Weights of a small class-conditioned image diffusion model: trained on rendered roads seen from a driver's seat, with toy cars, trees and houses.
Rows from block 8 of a small class-conditioned image diffusion model, named by matrix and row number. Rows with one number belong to one neuron. Each number is 128 + 32 x the weight over its row's rms, rounded and kept within 0 to 255. All counts start at 0. Numbers have three digits each. After the name is the row's rms in percent of the matrix's.
After each neuron's rows are labels from the 100 images, of 14976 (inputs lightly noised), where the neuron reaches its highest value: "colour at peak" is the nearest of a few named colours to the mean colour under the peak; "responds to" is what is common among them. Only what is clearly more common there than usual is listed. The data: rendered roads seen from a driver's seat, with toy cars, trees and houses. In brackets: how many of the 100, against the usual share in percent.
# fc1: MLP up (model.blocks.8.mlp.fc1.weight, 576x192), inputs 144-191
# fc2: MLP down (model.blocks.8.mlp.fc2.weight, 192x576, transposed), outputs 144-191

fc1.85 104:134119131186119145105130117095189071197104096104111183125063172122104148150104096153178089169204107088131158102120119053205084141156112140098107
fc2.85 095:096118134107125106128122089109070170163136104113153117191166116159057122085164187141146071103065094133140110088123217109092160128189177081069082
colour at peak: black (30 vs 12.5)
responds to: truck (99 vs 54.9)

fc1.539 092:151158117123083151066122124148102101160147081098115099104143132130142052129072076112130124105154080096157138108145183100095171117115167078123114
fc2.539 093:165130130109129174100089159104178083121107083135097141140154148104118149148161189159142158189091136185158158161113115136161101133110115142137108
colour at peak: green (29 vs 3.4)
responds to: pine (65 vs 28.4)

fc1.147 102:143134122159104199064099130184086134119089156095143097084168183179155129122140130136111186125139106063120103106146097154140205086120085105139157
fc2.147 105:193085160072131044108134144141156134106109095088154077104068109104136108122075137112121159077203103106142142179158113200102132088156141163040148
colour at peak: black (73 vs 12.5)
responds to: truck (83 vs 54.9)

fc1.274 103:096162098055060125065132107124107109144120086151157099134138138083149129173132084137153170151177126153120121166132122030092098070155079113057101
fc2.274 127:135131111162137060102127141138174138135133127166206110181146151131136125140105152130187140155158135129139137147096156071122124120144113134062186
colour at peak: pink (28 vs 5.5); white (26 vs 7.9)
responds to: snowy verge (80 vs 34)

fc1.299 110:113097169122148072115149172109159087137147138125135119081137162154138120139052126167124186125121098123154106082060071114155173128112093133090102
fc2.299 099:118168180133163140111156133121113127123103128156112099038092096118129141154180092144120194116133092172125136136116089083123130171150150128089163
colour at peak: brown (60 vs 32.3)
responds to: double yellow line (55 vs 24.3)

fc1.10 102:100184162165067166061107117147154105117140123149151159111132165171106086140108097113168129166107155129190130115139147095169196146119145098138114
fc2.10 108:094124136191047115137113173099133153127102080123108168140124135155107184139165115147218099120132102099170141100121127118123142156105173137159136
colour at peak: pink (39 vs 5.5)
responds to: dog (60 vs 27.6)

fc1.564 084:090106140124119132141105126158107110055105114179140146123116134169133126221039130108122129136132111124130167191161096086161122094098110146135138
fc2.564 083:148070116121131132132120154135123131102105170111118111138137120087164084103114103113084149118166057109121133054136144089120122118088133118096132
colour at peak: red (33 vs 0.1)
responds to: house (63 vs 31.6)

fc1.13 102:177111132122108150117166169156149157104160182186109113165111134155150104097105080101171124134152128097170116119086126150118162146105147143101142
fc2.13 102:090177160181138133107130128129117143143108173139086183110133141096111127101082134117081163085088157096133144102157132115136105111034141152135154
colour at peak: pink (43 vs 5.5); white (34 vs 7.9)
responds to: solid white line (70 vs 25.3)

fc1.444 101:143157138118129162150114150149065113088117183162172158150107147161121071126134105141102122165020207088125130101136154111067132133123120128096113
fc2.444 101:162073122118162080118102119076184089115158128169111175138164155142052090120145133077140121119123149111112103167082117130082187115174144091127195
colour at peak: grey (61 vs 21.7)
responds to: dashed white line (68 vs 25.6); crossing stripes (52 vs 25.2)

fc1.330 085:129137106143100075138155137088178054156089129169152085127110176087178099156156110095110126133088108077119142192114134131104094132124145095119081
fc2.330 081:113081141111088108119117151126153113132088141142093113093170129098143134151117222125115114130102123142150060134138128153126155135119139145103108
colour at peak: blue (62 vs 1.6)
responds to: truck (93 vs 54.9)

fc1.229 108:133118140150095127090092050133149154152112027135042116160166173100145190115187106139144132150155112122151165097106160134112151134124112143136152
fc2.229 113:158149106025125092127149064117097082128101092170038130129146108141121144118153110120101142176148089124119081168132131137157116112107139109105143
colour at peak: green (26 vs 3.4)
responds to: truck (88 vs 54.9)

fc1.406 076:154138134179132153154103085117137117196130123141162120172102142095120120081146123178112098088107125146190117188107088136092159082110105123078150
fc2.406 078:108182086155149157116073129157068144195061163134123134106170124104106169089118159112117147168137141138102153090158149186105113120082135164154098
colour at peak: green (38 vs 3.4)
responds to: house (81 vs 31.6)

fc1.429 107:151130124120145114090130161072124083136168123157101135130197119083146169096101104083148146152140148113116170113107169187114098191136124070134082
fc2.429 111:095119137095149085138122176106151176093098121067144125172121099113139132133184130000115114126188083166141145069153135122171137122114146112136061
colour at peak: white (39 vs 7.9)
responds to: bends left (63 vs 34)

fc1.199 088:066142095088128103098116185173106139109083067118061112150158152094113124141132083041144202101138161160091137188178110087067136142134163122093093
fc2.199 085:186093147102174102135189125159129104146089108162041121173099073167156135134135129119109174102138116189140144089176132091162108097159097136146116
colour at peak: red (88 vs 0.1)
responds to: house (60 vs 31.6)

fc1.363 100:179116107159119117176089138117142144147098087157134203112108110131105069106155127173158128121144119117113159143184199127123146141162132171159087
fc2.363 099:087169058125172143170160121107101105108125111176111125087128094127160126070138131150105095141138095134131093101215148135171167102015102192140130
colour at peak: blue (34 vs 1.6)
responds to: bends right (66 vs 33.1)

fc1.64 118:120139150082124082121159101114061131115103118141090085107092149065200091104107118133154173141105148113118154091156158140073135109151136207111127
fc2.64 115:111110122117146163147139146159106119116137114099099139162109138117171161121136158162127091089082123135138122103138095129138141156119098189156104
colour at peak: white (86 vs 7.9)
responds to: snowy verge (93 vs 34)

fc1.75 079:187152074159071101188150094102123107184160124110101127061109159094136162131112117119081152108181167172187130110189141142100127141126125105128138
fc2.75 081:111165132103092175116086125125122121129069120113122106084093231123156165129119121088116119104059133100126112141190122160094151190203137144118134
colour at peak: pink (27 vs 5.5)
responds to: bends left (61 vs 34)

fc1.528 115:125200099108108138120101141056128116092079141131096202169129122122134169132130151106128097143070110069156121120112111119106118156101126149107209
fc2.528 118:107089077073110137134143100085066136118151167120122139099103099111114191081146176136127132166145099132100164184126092143138091099147144126103128
colour at peak: pink (29 vs 5.5)
responds to: bends left (73 vs 34); snowy verge (61 vs 34)

fc1.433 096:183133111096106126085123142083108090143165175058160144117061144098134147131165092146105137115128178174079140079111073134112126108167071068111175
fc2.433 101:081190124169113151102150174107133166111164137106104160122141114153166196127118143166205112161173136116122119120139133094138079115161175109113151
colour at peak: black (32 vs 12.5)
responds to: car (96 vs 54); vehicles: two (67 vs 41.9)

fc1.207 093:125114114123162095151106166109126131130129106233150176190185189160147182146134150126133125176118101106110079177163082171115154054111133165083160
fc2.207 102:127158082080156126144142117122134117138117107168200177192108088111165129127126106109180163126137137167114170123134140132169083118148163190086111
colour at peak: white (33 vs 7.9)
responds to: snowy verge (78 vs 34)

fc1.269 100:083096109125135179148117092122099162128141114154198068135170202162104094168133198155055076107125092165108080160085138134167131112148085094118154
fc2.269 108:134098141169150128134123065105115159136118198208189131084106091077101176142138126093136132149165115064151109114101086125129130127106174124132134
colour at peak: yellow (28 vs 0.4)
responds to: pine (58 vs 28.4)

fc1.259 087:079101115087183124101144132174146131127077129125129097117127074128135145075092097114217130137163064149171101140154110191073091104171114115192083
fc2.259 087:152112080157145171080148129151115095152123155091118130148125168137099194165106203121036139104083087115145126108133108185142125049159150178197113
colour at peak: black (75 vs 12.5)
responds to: bends left (67 vs 34)

fc1.79 106:144153172181186110141149122202107198107104142125131133133140088171168063118076108123174172137122087090160150154125123148103091119107094121173164
fc2.79 095:123157111130133137082105145162174116156163138073044098159140073122126136142176141139128109116132085117125094103137145128141069123111152049082117
colour at peak: black (95 vs 12.5)
responds to: truck (95 vs 54.9)

fc1.431 100:128126082193127110079183124131160089117142126162112074091125119100144085090138076110076080145149130152176137112078086077167029126111210117147155
fc2.431 113:072141119131165098083136130063121100097106145146134111099137138105133142110106160154228152125151177176091090157178076123150099112120151086131085
colour at peak: green (55 vs 3.4)
responds to: pine (98 vs 28.4)

fc1.430 083:073100181187125091124133104154123088151181126118103047068088195123131086179059126158091070096168108151205122101142094183121122165137149137162112
fc2.430 078:125143169054129154086111162164162115119181094163089156082158108103124166110151135114087097166076105129157127137110166166155100096078101175151120
colour at peak: red (35 vs 0.1); purple (27 vs 0.2)
responds to: truck (85 vs 54.9)

fc1.493 108:099178187137124137145085169094103086054111179170161120102088141096066096152192075103144117117102105114146131126108153152107091075131113124133067
fc2.493 110:105138126147161068133125095166098078146087114119056087172108139098075158127044066089141167138129134160111149189119142131092101106114121189157035
colour at peak: white (42 vs 7.9); pink (25 vs 5.5)
responds to: snowy verge (73 vs 34)

fc1.89 091:187156106077131177102138134123139117161135194115129147125143070105101204181142139126117104099149117095144139156181049150115132119124149197131149
fc2.89 100:042060082170154099092125104118125151129180101136128181153157115158184157126120145053119129129112145185120169115086208179129139099184131139129179
colour at peak: black (46 vs 12.5)
responds to: vehicles: two (69 vs 41.9)

fc1.118 107:163123118134126103104143152173130155127062173105115092108153098125132107182158124085165109102159059088136080148156072104141134045111144107122138
fc2.118 099:120157061100090138089146124173102133094115159146109071107104198126121142180119135068120101188063100160131186159088147102136159110110125133150196
colour at peak: brown (67 vs 32.3)
responds to: dusk (70 vs 29.9)

fc1.86 114:114130116090094146120161134122145143081106119132079089077163114140117191061103158161121156116080126132142153155123107076120161186114105182088107
fc2.86 122:119094103179084086175143134128201074137106170130124100191113164114129142078167082117135181124083150120154117147144130176135106117109092158096107
colour at peak: pink (35 vs 5.5)
responds to: bends right (64 vs 33.1)

fc1.314 089:085175128142061120117073114184194144133175138154143078092125157101165125080141094134136150092106154138091179137132116082146116161148079156135143
fc2.314 090:131126100121091099080176153176148094161146130134164096047076145203100139109062131123136093153118106182092102141137117111164145109084136188102088
colour at peak: pink (57 vs 5.5); white (26 vs 7.9)
responds to: snowy verge (88 vs 34)

fc1.230 103:142084141077136168138068114069114198133109113192063105175169164150136109079089184106131112161087184060127099155124143134153120133132173164153160
fc2.230 100:085101203129140120109129122094074107130136130144118124132179162119137125094171099144162118149152136150088150127110154158097145180087115110211104
colour at peak: brown (83 vs 32.3)
responds to: double yellow line (94 vs 24.3)

fc1.150 144:170158151130106140157109095167103109188163127158120186133117173096155171167140080130146108192148141112136120137122135120173088158068172201086151
fc2.150 150:175123092129144111083122143056113110155106128085102133140074125142215091100148102122112130156152098093122127153153135116148124083164140140133157
colour at peak: green (26 vs 3.4); orange (25 vs 1)
responds to: pine (98 vs 28.4)

fc1.413 093:200156133105127118140178088137137130135136158090146122155116124126163117121124111123192161209128142136132123149112124095150121100174088151129153
fc2.413 091:104112142114116120066106042080186108143158190105180197122142066138107109132146147148123120112098126073139135097118078051140150121149149178137101
colour at peak: brown (68 vs 32.3)
responds to: dashed white line (72 vs 25.6)

fc1.283 102:124161079179124061149167172081118123146121157140159113125130132157056135099174080127172131058180140162135136104131140133142134109138156132124163
fc2.283 100:115094127121113212139139178091114124115173135123124129136180169109148152124079143106221142192212158172128134130122124090144117141173097118114177
colour at peak: brown (72 vs 32.3)
responds to: double yellow line (82 vs 24.3)

fc1.563 127:177138184080163153127175157039148155139128107151107114128110173088054079136143102116096151080138099143088125136085162173139130098129104122122067
fc2.563 138:191126125106171107090106092124155118112147107173146080142147154170091117143074130117154115160196136106092150138075143166084106149135094157135168
colour at peak: grey (75 vs 21.7)
responds to: crossing stripes (100 vs 25.2)

fc1.335 104:125127176159150120140061174100115172123202160105086118164081053148153087153138173124095147139115187115129114075104189181151122095146118142098111
fc2.335 102:112137135148164140082097106152115104091121175140100201187153151156111095120141098088119066133164146139161125110085121133099123143111143172115120
colour at peak: grey (75 vs 21.7)
responds to: vehicles: zero (32 vs 12.5)

fc1.266 087:063148099130095104134144089130098089144127084154146099162139142114077068109134095167136115160152162115143150105130186133136132139074140137104107
fc2.266 092:129157128152114158130155125198171224126144068112170130118060113122114100138148162122090081172107150116146082133174122209120107142069077156111151
colour at peak: pink (31 vs 5.5)
responds to: crossing stripes (59 vs 25.2)

fc1.93 103:064123103195123120103109183128136088107111094114096151146141079176178139158165140126117146101074118166122153125157144177154090121160148102141131
fc2.93 093:186139119109108146084138114119065128136118123152078139151042098116177095172135110153121172161102164114166111136092128121081153146139060103168095
colour at peak: yellow (61 vs 0.4); orange (32 vs 1)
responds to: house (66 vs 31.6)

fc1.102 093:118137130125159121125081124132090131133160065130101099112137136077133148150122176128137091141118095099043141135131149164104120156123173117145096
fc2.102 083:157112132147136112148105141116191035183192088123109068119155160141137113145133112110098093128116142165079143141129126169165180197164097162128102
colour at peak: brown (71 vs 32.3)
responds to: truck (93 vs 54.9); vehicles: two (70 vs 41.9); dusk (65 vs 29.9)

fc1.272 103:163118069145135124145137067095183136090180155173109163168164106186137122087076113194098091096192103150117087101105174176128106140097131111097202
fc2.272 104:088160092129104102110101108161087104119099119101125147110139104113115140147086173147154105124032164158134155058149124152141168123178128110122134
colour at peak: brown (64 vs 32.3)
responds to: double yellow line (90 vs 24.3); bends right (62 vs 33.1)

fc1.527 086:070092119184130117124092097102161159117109148135189089189107136129165097171151141143118133145104122107186079124175144130108099092169054128205178
fc2.527 080:171136087081160152123117187129123101164155176137168150170149130083116128145078054106101120145130125179134184140174124126155111078125200128156183
colour at peak: orange (35 vs 1)
responds to: double yellow line (54 vs 24.3)

fc1.247 089:147129101149157130122097124121159091169169113150121132080145077093142152124093127112163120168086123110177110147157102116116132086135159076122101
fc2.247 091:082159133153097108098056099072079211136157147132154147098174091120100063122131118067114107137160141140127096085124143179140183068109091161108118
colour at peak: grey (46 vs 21.7)
responds to: house (68 vs 31.6)

fc1.20 095:129125100154117086142143162185120069155132179144143086055135127181092147091130149149148108137096164174111132138131152166110135114100162194171094
fc2.20 097:120107106122183128098120157176129162143122177131071123116150182092111054093147139138102139160172122141113172108112144104123066111114112118152084
colour at peak: white (53 vs 7.9); pink (27 vs 5.5)
responds to: snowy verge (80 vs 34)

fc1.49 092:126142130138125082088182098131158124105164165129139159144127148167095137143117138123158109128129107119134167128139094150187179163134094144146154
fc2.49 093:150101138134132126134129108115150151119167166164146126131072166079111151161165126106097118112149078142126070098154162096141101103189184133155132
colour at peak: orange (41 vs 1)
responds to: dusk (77 vs 29.9)

fc1.368 102:158136136109060105140123150099099136066118192102142096134134098199037117119103100163085147170098107123144117118126101150085153188117126135086170
fc2.368 107:097117162148103171113138163095134189105129193108123127110159172058073101117147101147091088122190105061155076165112198057207143190187142148120115
colour at peak: green (42 vs 3.4)
responds to: pine (77 vs 28.4); bends left (64 vs 34)

fc1.436 081:127164108131156157077093065086118107129142123145127138119134164136131134081140104123106113126137149179170105136144119190097110132163138109147113
fc2.436 076:124068102168129165096066080104075172167206142173153129161087105076114083100147201075124210149119156105104166129122129093111132131117100107121118
colour at peak: green (31 vs 3.4); yellow (27 vs 0.4)
responds to: pine (59 vs 28.4)

fc1.211 082:143148127114084115115125212136115125126132132113093111126148122198163142126179141041157155137154124113204123131130159123189108135145102139131122
fc2.211 079:138107163148148133114140136108090114141202149042131109162126145095182116161130078150192113099130104131151138078113162080151121137153119116128176
colour at peak: pink (40 vs 5.5)
responds to: tree (74 vs 29.5)

fc1.197 129:169164118122126146106136090125132121123142092133179165135093181120104098067085148155089166158074170156106174073144191091169157126172132164150112
fc2.197 104:083135149103007112129109088182128118120123155153063157111073175120095152155093183092091110180094124102130158154071156129117188134087090113125114
colour at peak: white (69 vs 7.9)
responds to: snowy verge (82 vs 34)

fc1.333 092:164135176144106138147088065172110139123175142132081142141141132110186140051102156172112155131110117157123125119094108082120104159105086115157167
fc2.333 100:120109152128148149173128131086123133137127145101132108148124153163180096111113177138104145157187127072214082139104152132183160115167129183186169
colour at peak: grey (64 vs 21.7)
responds to: snowy verge (80 vs 34)

fc1.384 097:130132170142141102133167119136146117162141088176156162127068121163176145059173182137199110120130125149149127149180206139199160174128133134215210
fc2.384 091:122155130159163172164141134173090143122129182149087049107199116083129130142133103142087152153150129106169106155123136085105177161195101140193204
colour at peak: white (73 vs 7.9)
responds to: snowy verge (89 vs 34)

fc1.387 110:184151091150151075095186142154163162162133113124075191154106129124092152104087132049110131115109125095062102117148108094130157137056156129121126
fc2.387 097:076143161084149146034132132189121073121115122103105146201142120145118148106165136088185166156125114146111144152137110102133099198080061128168104
colour at peak: black (43 vs 12.5)
responds to: double yellow line (51 vs 24.3)

fc1.315 087:065163096048142103189123208133089068077139135088129125120151125114144151173133147128076138126125124155139172089108157076136109116083151094144054
fc2.315 081:150181173147179155168133211090132150127128118138119084127093106105141125138133105084164090161102088132118098148074091057132164092115136093166140
colour at peak: brown (76 vs 32.3)
responds to: car (95 vs 54); bends right (89 vs 33.1)

fc1.365 084:116133151126186134107205157108134135154076092197116150131133138148104103098091120111107110108089157186180100106215129120086138156129148153146165
fc2.365 100:071126123134089116090118124157165106166054129199128120104077163137152177129124082143143111138120126110115100168144105116146159106065175060129194
colour at peak: brown (66 vs 32.3)
responds to: snowy verge (85 vs 34)

fc1.343 103:207159072212127138153101123069134123165139124104075131120162094120184145139156138114116102097154137180096188144199119157131092143190115132112144
fc2.343 103:110134151175073137152153076066107098151146137116041134085230203146131156124146184116081090139104125113166167141163071115096194172128159139145206
colour at peak: grey (62 vs 21.7)
responds to: bends left (70 vs 34); dog (66 vs 27.6)

fc1.541 105:127169140117120200147097169108109101099110096124135127081097164124186135108150135089073064178204051130091139123127134127096133114142113115142130
fc2.541 123:161106141148118028128135141130155190146135069070160098096139094098112135123061146066155037119118105127117135125144160108170146073118129119097071
colour at peak: white (28 vs 7.9)
responds to: snowy verge (61 vs 34)

fc1.191 127:182168110129121175124139113055077132134111144101067154122080123139140138150172144156135196179145073135110154067127118130119157168126098116113176
fc2.191 137:103101157136154154145126139103157133119111133161135054139133102119139157138128112106174130108096091110111162132130104153168131092096155162161158
colour at peak: grey (71 vs 21.7)
responds to: dashed white line (86 vs 25.6)

fc1.320 123:095151114109150146135162155116111087130122177132150149150129144047153183144156071125122138117137006138135149123118072120120048162144150133130141
fc2.320 124:176118112134115083110107185153079083123125148116130128145106183119093190129085094165116149147066178150091144177117155127181141132094106201021165
colour at peak: brown (61 vs 32.3)
responds to: double yellow line (80 vs 24.3)

fc1.171 093:121137143166064093141217187059109110109139114132141061086129141135064103117124103139138176098112118162102085110162115141039140137130121110114106
fc2.171 091:058144149103109135147130122087122110081159088089162061128130160132059126100159138115097179129096098112114170137131108129128162137123105088147108
colour at peak: blue (68 vs 1.6)
responds to: house (61 vs 31.6)

fc1.3 125:165133152149134152145126117109138166105105092141176128140162129100154164118147133067156101115104151184145122098142131129124110122128210187108144
fc2.3 153:074103128108093059131130128132136098151102082113184108149065046193170157149145133098178116148117195115146084112150141152119149132105114136118115
colour at peak: green (27 vs 3.4)
responds to: pine (81 vs 28.4)

fc1.389 086:105166127069103130078082187149112093088065105152127107160144146150152114166113154157132163118099114145085123154120148094095111134144099126123101
fc2.389 091:178114120129101113188168100115138175105172108179166150152106126125135115113112169134152189145153109041167135112103147155138135138157169111129081
colour at peak: brown (85 vs 32.3)
responds to: dusk (67 vs 29.9)

fc1.529 086:119207136183139096070110099076122138160181170202082115119103159187094079122118145108171071090142111133148163114142149101109142091056126126083191
fc2.529 085:138065181134157164073134139094086155178168120178105110143144061035060085139158103106130080152183107075113172110100136126147127081067126128105170
colour at peak: brown (81 vs 32.3)
responds to: double yellow line (100 vs 24.3)

fc1.364 105:135153147140107123150145171122167176142177131142149107105146145162155204121175095102108128183169172089124196118115137121117221092127100123129115
fc2.364 097:126119196141070125158109104117040087174135130118116143112125161117105149178092139097139104118069079154099149105062150113092111067155144116193108
colour at peak: black (46 vs 12.5)
responds to: bends left (70 vs 34)

fc1.417 096:132067116108119168119152009140178173182129042112114125094065130153127163197135154146160144138126164130180150128101139089160100124153169136108122
fc2.417 093:143126151055142066108129130137116087159075057133129137089205139096087174137149092124082104115143095100154141113043173119133135134061095146131072
colour at peak: pink (42 vs 5.5)
responds to: pine (61 vs 28.4)